From a checkpoint of a small image classifier: layers 10, 9400 steps.
Rows from block 4 of a small image classifier, named by matrix and row number. Rows with one number belong to one neuron. Each number is 500 + 50 x the weight over its row's rms, rounded and kept within 0 to 999. All counts start at 0. Numbers have three digits each.
After each neuron's rows are labels from the 100 images, of 14976, where the neuron reaches its highest value: "strongest on" is what is common among them. Only what is clearly more common there than usual is listed. The data: single printed letters, digits and signs in grey, bent and noisy.
# fc1: MLP up (model.blocks.4.mlp.fc1.weight, 768x192), inputs 0-191
# fc2: MLP down (model.blocks.4.mlp.fc2.weight, 192x768, transposed), outputs 0-191

fc1.358:461365484536444546372559517442499562508565529507543449426503429529486519521515523552504467475555498476461551502493535506510583500500594409518526492532499525432463446528448581479491531475400523538395494544514473509414514503501387476530536534577519470453499598474498469451522454538539540529438567430565589455522468388535481488536538507432508458401563487443565570522489567457405652429549546486556500470411455479496481512552443599476490467501461538452420479475499493491423600426440478552540525505498529528527558547527479474454515475576538595499412493437512525439490537541490591481
fc2.358:490397560521453568473573582555603504503443599523457478526504460439484490464521476410444439513491478533493396521429510547547465470508425454517505569576469487455454535562533410587515556462534577435465499443597557464565537555489480514545416595535437509503578514547571476516507554514517494442464552614494506563536551441478436441499452518454437452518460449557494511494536449460548558464491615432562481490512589483506464517532443390489448493531487445391396445417554570560478452489538472562486459443478431547418498495452438454503520482450481532572519500475452546444504507462462438437
strongest on: small letter; typeface: monospaced; the character j; the character i

fc1.236:482455565445559478462498506534512451473446555473481555405549467525431491466470551569467515443468562535550526537497541574496460486540529546534464475513577525480539522508486509515557488609410479591557493457517407416491569618465430478471495523543569540499463570526489475455432457494472470465533640518461417415524555439575423516532538499386529430594498514534434421478477525508466515483590477428560410514431492521438551497480482549503590457473492423523417498460458486397478547535575480574475471447533468611512590483461515439504521432417528514536514466481527536574404479577575540487
fc2.236:427496474475461585454417502457500447622501552556527561491403439514467455488476403526465469525483568583502434460519545502502443455631484496431440507435510507435474467493604443399507562448553469537564500498499415454511577442488497547561513480506499458418523535520507395561434522478505445528412537557498474456501505546519407527504464553623442489552520492593510580525466506540515488344544575509477532480539515515598488501510572558488498502465471520500484429430520531426365476473490522552526605377487522495524428527475538518506535484444573516540422486511492454503558466452474492462
strongest on: small letter; the character p

fc1.148:553559495468476537447421459546468523395488487590504484559528535536474488546524497510465581576397412492449479513486553463538538548499573477548453472489533502531503568478513539526636468512515525559487468476403487471581457414512487625494501447480509441510480525473562479459473493513511504468491550434480539497512570389500504459455469479409544534559482534576586542559486585555505378486576423552605503562464496419458522608524504463497444514446462518449505493448578479392477548448464457436473512557532471525477494574528506477553449573532479475461531389592543530453464544384534539614
fc2.148:464546512423518418489461486522480614525599538509459547467489556635419490550416493560516446533524477493447475445522484558452498463483577457473524577416492559548509494438495576540449504514502503500420536540504533415544490406494572424492519493495481485489462458441480501530501574529457492537473483555478384553488603557506513577521473595429470513562504382504561554479597600489449446527388398543455529417526494528486439510464455409557424465518569534493538509524526392482482498577487513460417506509507541477525491543513558432464439445502491496495551427516498638589449472531544480495
strongest on: dark on light; digit

fc1.601:541505632460567390519597490514422450493559470542550483449531536516623521634549453607462551466494417371533445512510531607525547486533525528504535448530463480474466502449457508480494497470450515509477429585476438469466392487514471506405443522518496423518468462583498425495525532458520457567557481423523528461537587551520532529430481555480545554543467493544518595465466519505526455532492437422510483497554491547363490489490464418531468574529480508534573609588447555464411434481549476451503552437535468550562549470450433442459509516475541505491527428510551491506431558510482532519
fc2.601:441503449619458428518430530506498452438459514495444486506478551537521513407417444503484565487501607498497558506530538438505493487536461510451496522499546495525506432576492435468613443441584469553497578576462484517532411580385532530435535402487431409547395505584408505511421471516573422487527478559551437452567496528452505429442441535478492512452559539448471474429594408467548413565530609517463546474474526500540487420518558482466472526466582490447515459479534455390514458455523396518505497494501510407427514566534532529505519452493528499542531457467438451429477506528509436465
strongest on: dark on light; serif

fc1.766:572500444497467434562483531417559524473600523531541495513489556458557516491521438461560479525478492512555461434466523523460559500536451507488466530580560553579497512548490497455530491512487586432463493435512447461562567495542482522460484548496457513483571450629500448484393555524508537458555529576480579445465539553529469508448516456467470450488492476556452586510493479636452559549436550543580506551504502556488428565502431547477483473412551546440535470464459440432498412563603479461536507582447447544493383450533566529620489575536449507466557526504513462452500672453568507582
fc2.766:397526490467525546457483490434491493499468463549450459457494459572549373509476484459472456503347565597536507526453528538499468457520443517484413476468482541453409514591473511485603451485473499516477537565515464587528522547416535510522559471510575511428521444472476451560582485384497442394473471543519501435382495510508516572469499588534616497533510510546513501477429511462466484499524510447422518448502491490530385409476459435528515479525485433567526627521460494531570485559448491454472520524478564562483564498377408528479577588472553506588507493494493494488446449598478531541
strongest on: dark on light

fc1.242:478554439466487457530506490508541564583528533526472451422511472469578444445458479490535493488569563499516493466555528429542501546473460538509542516510498590474470447495493490549473475534563423430597566527607604519454399558448490524542508605585438400531625483564521575509455464543525469449594529507498508429481549506514549501497483495536532575532496482518503461462482419483530562504518555502509458499561536580487479530495492416552574422460515446542558441527496506528434516446525480351421381500477550509397421507465485423581445368576576504515457566552530534458440505444507537532
fc2.242:516578502473536612517486521429537529476537444496506451560493616538560452549500547516419402620481514519561524548533562459588544527478567436542462469509559398602484461494467433586436572479548564580519539430499424456553497511500526512488472525446549558500495499410479531524531576561485536630521480621516476571491450608445419489440504539511519607528536465489532493441498502466567451502437512502518522465541480480509439459450499517567567483490550438464468439509541525344479464459471484507546533421585521592532480482569538549536537459539486507420546519486468532484434474557548491565
strongest on: sans-serif; dark on light

fc1.253:522540538464440520445433363603445486509512517527513463492499482486547566506405507479525553475559468533518567471543570578471499580520515519571480504516590539429542432572523540482441407443506511486388478530575533479470554492515575516595492534394511564398433492512486547403519456481639437490452442525470509540512560555521634485499491521470494492462532466481566548506523565570433480499424450557505526458519531495358558574476488529436518526513472510485648494511543448411543515495548471506540443607442503474481485499473467442437477513490515483470536478443557506486593484506488505385
fc2.253:495510501500475538603558516532550552480483505581539466497611416454498539453558522459530516511539588496450539485551453454522578457510457526572486528493530520433468457557498444465521550411468456514501445537586421468503513497540447521431506496445502487595559552479454433543488468554482416492580513524476507531555503527580473421488547354446530450491472457502468527444470466385510362505565615505408512506487440492436529502546422503461508588528566461522447573485564552581429530430530549547479457428579517433503381507523479434524490463537496487370490496415506448436419519464446520485
strongest on: small letter

fc1.374:509472427545537421401421507501621420567495544536520521481491509517550446497413449467592486492477478545457594508603450510439501602499472515486512444638581484460522499432419562501479502510402576510408484585427538503557485438511544500499487580525418455517493514574471492486441483528563518531503448480511429452518535415470530493389513479518475526497534418397569563451537400457501514483576493496440512461557541481445550446451522534448458506512573510479533384474533456456454524575443541513493476514493521545454600511432530569447556503395526469523528533529528365491447520520479497480
fc2.374:519477611480601537572501519580427533515478453634523377505515464448504466495370561527422488475488545538471482500479558515422472556442564521652407584457480524472538560502527457440478516455553457496493548413505473429478478514551443460543536529512586528525432398412471480533499487520579520466437557492488507632474511450541533494582505504463525462482504488608528550446475552453476467493461552521505511510480516454453478490385513468477510574524557460580503548491462490505585502421507505521586484378520497483458381548452516437569467438494457491472526527547533495528411499475552453483
strongest on: sans-serif; the character w

fc1.60:534555559418455506503475571479541513491507509524541566553533511431495492473514478564551512612508544539528566554486471513502546543482474439547470544554454533456468497518479579549505576569434507542519486491525389537380549474455484471411538463599520455421511459575454454556472576526657505487476518527464577436542506444515515455530507492470488461453507510500525387487567535558534483468556459509612454437455420506530480436451421504570556618470519415565609527649483544454423486446511490478476531510568617510474522496500477458444424545502545535497510563496492496528566489440544399546
fc2.60:517537480526502489606524491487449458551432454473494480475581508487470566564450487468457484491602445513559513502540469585487493544565621536608410476448548529555499484396456460451487549457440541435494514481508549436562544641543518452463525456469578498490455501426478460562481409481559532498534472529446463502459463529332487468539458508482599425462481423474496551550498564556509547542480570507441448495435575521489508454485541511475490572628435577479492476559486495581483547482443447492573481479514417582455511550418519518495504496486481575536464549565496470400474452532501629537
strongest on: dark on light

fc1.42:508511515561501515484555461470435508547505509541498559543486585496537479449452560561461433505478563464428439475500552487535478521355485537554498430490497438611442515456548449500541428628550473494515536533483504427549500440554392452520477442520361560518539605541588549461524421553462432561485513483472466492505472467548550504613601516440488433493484630533499486506500468504503494522418563413420492561549482466496474532490533520544506507465379461560455517536552488476427428569520485401524507424440373484488477436525504552471532526547527572518556478603494529549473499484541513450
fc2.42:550531524514499515575472452471449533522476538504548499507424475563444546520523527484541510492549546442566526475491503482554425532493512477492562652579585474514560493464424489448434514477494579367455432453454502536594468538502510554512565461519600483531556538368494542539493465513505516447523488542524458435603463581436519515409494486596482484555479564317437535459453502589546498531481486552431539524449520487458494585587543456507506571501578552590530406486485483561416527481543500477528498586546567475546475480519477497559424530407458478561515512455586432517515492528500550534
strongest on: small letter; the character m

fc1.473:497476431561514496435572373499430466511458541466480415524517501444470459476488453493465562492514514536491492524479497452451477455481499424459487555521535542446394454458557460538396472514488481476443499535516509428558470479552454478539568508481507492635459564484535523451523374488518539405596489509520405513548487541506613500449499420556492474428533566568541522507533516576539475462491483515495463342551446562496462476566577530462585544545629493451563444498440485441434490484451526552502482582518490585498365523523452447483552491482460501499501469492427438415461418443518547593
fc2.473:522483478439507431598537411561429515583504543411492458505480507459547493527490510449561514459500474536512622449479497477474525450401515566549512491520480471434489417543518472486548547421367448491531430498532435552465490556444470511514443531507457445494472423474465491470526452640502419619434510480455553448492600488512549518537561495450493511461504451452472493465445474530518508595524505453537452606501622521403508462418563472541469475497393521463422566528535440534490421451492530458551514551411385437627490420484488510560453526465487539574564513497495526468480545460451506487
strongest on: small letter; bold

fc1.191:426506552438466523425569545579506561473534457512475576499484590454486504463553484419512562508397491446364513658500512552504580534531448494562426480543554545469469447546528510496552491452520471464486545517468520493581617511474494443516491552495521435577477537487436504568560520599592431538495497478495501473584409506466545527459452562385378430529518534522416534461489496562482419503527473499500465545429393481453530541363580544508489500446478493451504501479497529445465525496554486448459488447528497471449500566423537590501527439519516508578587493515433466536502402454506472505
fc2.191:537405541531500541527527486454531511474466483400548459389567455512475445557421436538477431504503483531558449472569456511533495430487553524538497396560390482426468569448454460444520479527487439425568515537593509457480427463555452629620515511605474511513541470476458484467483512495483454598490469496415542560493491490545550478507383486470539429451524519459426409550546534501452516433515634450467504469558511456616498479571534437470495504558581542542426529541444485544508540495506467517559549502535513458456582479452514463515458548499645484475455586490484512506546562465426506486
strongest on: dark on light; capital; the character A

fc1.416:558523528480504479579519590549500470538521452447536570470489577496453495506564444529472480496381485495578428534508550381553443452467459467379503512464395479487440487437531494409518494465551530510513454571567540451553420460496595511421593487522450452457512508545520570529385554480504562403487479482615413537499463524506523485539450525473495573538417534520589526407494448487459444552447571574536532574523494520491481566455400556517481571459394495513446525622597516427424531467552484483398487489502473535519519512527419563474465515530568517562487485460512504531533545514503526513
fc2.416:530500565484604544564472509495482559524535547426465542493557528441553517476475433502549446472578431425478425455495457502478476569454476499585501569568473517513456468460500509615461525369471498466460601552541487514415510543546511444534510569479418431518555442551489487485458461489489434549561556523459483512478499514514499434500570521523491562659514489601518446479592480406558474452522459451431557406453564544487494592533401447494530496546553513565583424439500517550516542588446490547574514405482531510558479437445511489430604436543498516586588472514557460484503467493480500477
strongest on: sans-serif

fc1.50:537482522495514548424498555368553540517506504564536466475464487502513496503466410498520533410413552551579455621554505460450549448501541485559445513511485444503440485477542499481439526493567536515488604519549403543547458489505554435521524389454412503454425361537621481487448517450552429463495540454521485443561479537505514441401468475471492488459550519461622427577392506512552444528556489518449504463471500485517533481442432541552425547520511400580462449551524512459544513499558531479481531572543469493511522483478460581364442519516535555423539564512515580512488532466506405447
fc2.50:514521537457486440432417461529507499478571474500478537566465513533508484443505480464551522479427547432567429521469526555504470541531473462443530468440382530491496449401514479529454505462477542455392521494476520456497487579542517503503527700468560473547524433520401433476530537399436527457501492561652481507490583547534518475477469496435550520514565457568444435430479506464568567514423479507550444489484504494416491513437428492521496484449432547406562416432497497554499562470450530528508513463498475432445437567507521507411480451464423457584537421447461619590523450531502438474
strongest on: sans-serif

fc1.705:516410506558516431545570504553570513476432529436469565514598546585464562430537435568490405502426496505525494513547445481479566519532398451521530528505471516510543545549516573542525522539491505557484426492491505492565523537524558451493568466528439436400525503528485611482351512518571463546553516483510489610469503524455472559435520506506601478461510490547520471490484434497529483519553524446433501469582459433457566524524485546541415476393527533482465512513515436594411470484427572513497495595630455572486529465467450543526551381430503405507513525460600570509470495493425475554
fc2.705:491468544435412547482337498547518497551462514558593587454546463479534504535487501468498616478494458493507538556463529523465449520419461474518533506502428496471388458447452519495441451510638489476549460545397528501478477489467443523498522501353525600423467491426504515530541529501529473571481516557554527477484444461471453426430477566514516494561444492542560540469500476482484534476578361529407524490485539550442456528477456548431463528549512551577540482518450559473563476358493526535465432433516497519520453593436572571478439504517471497485403517571516489496545545594559445532
strongest on: small letter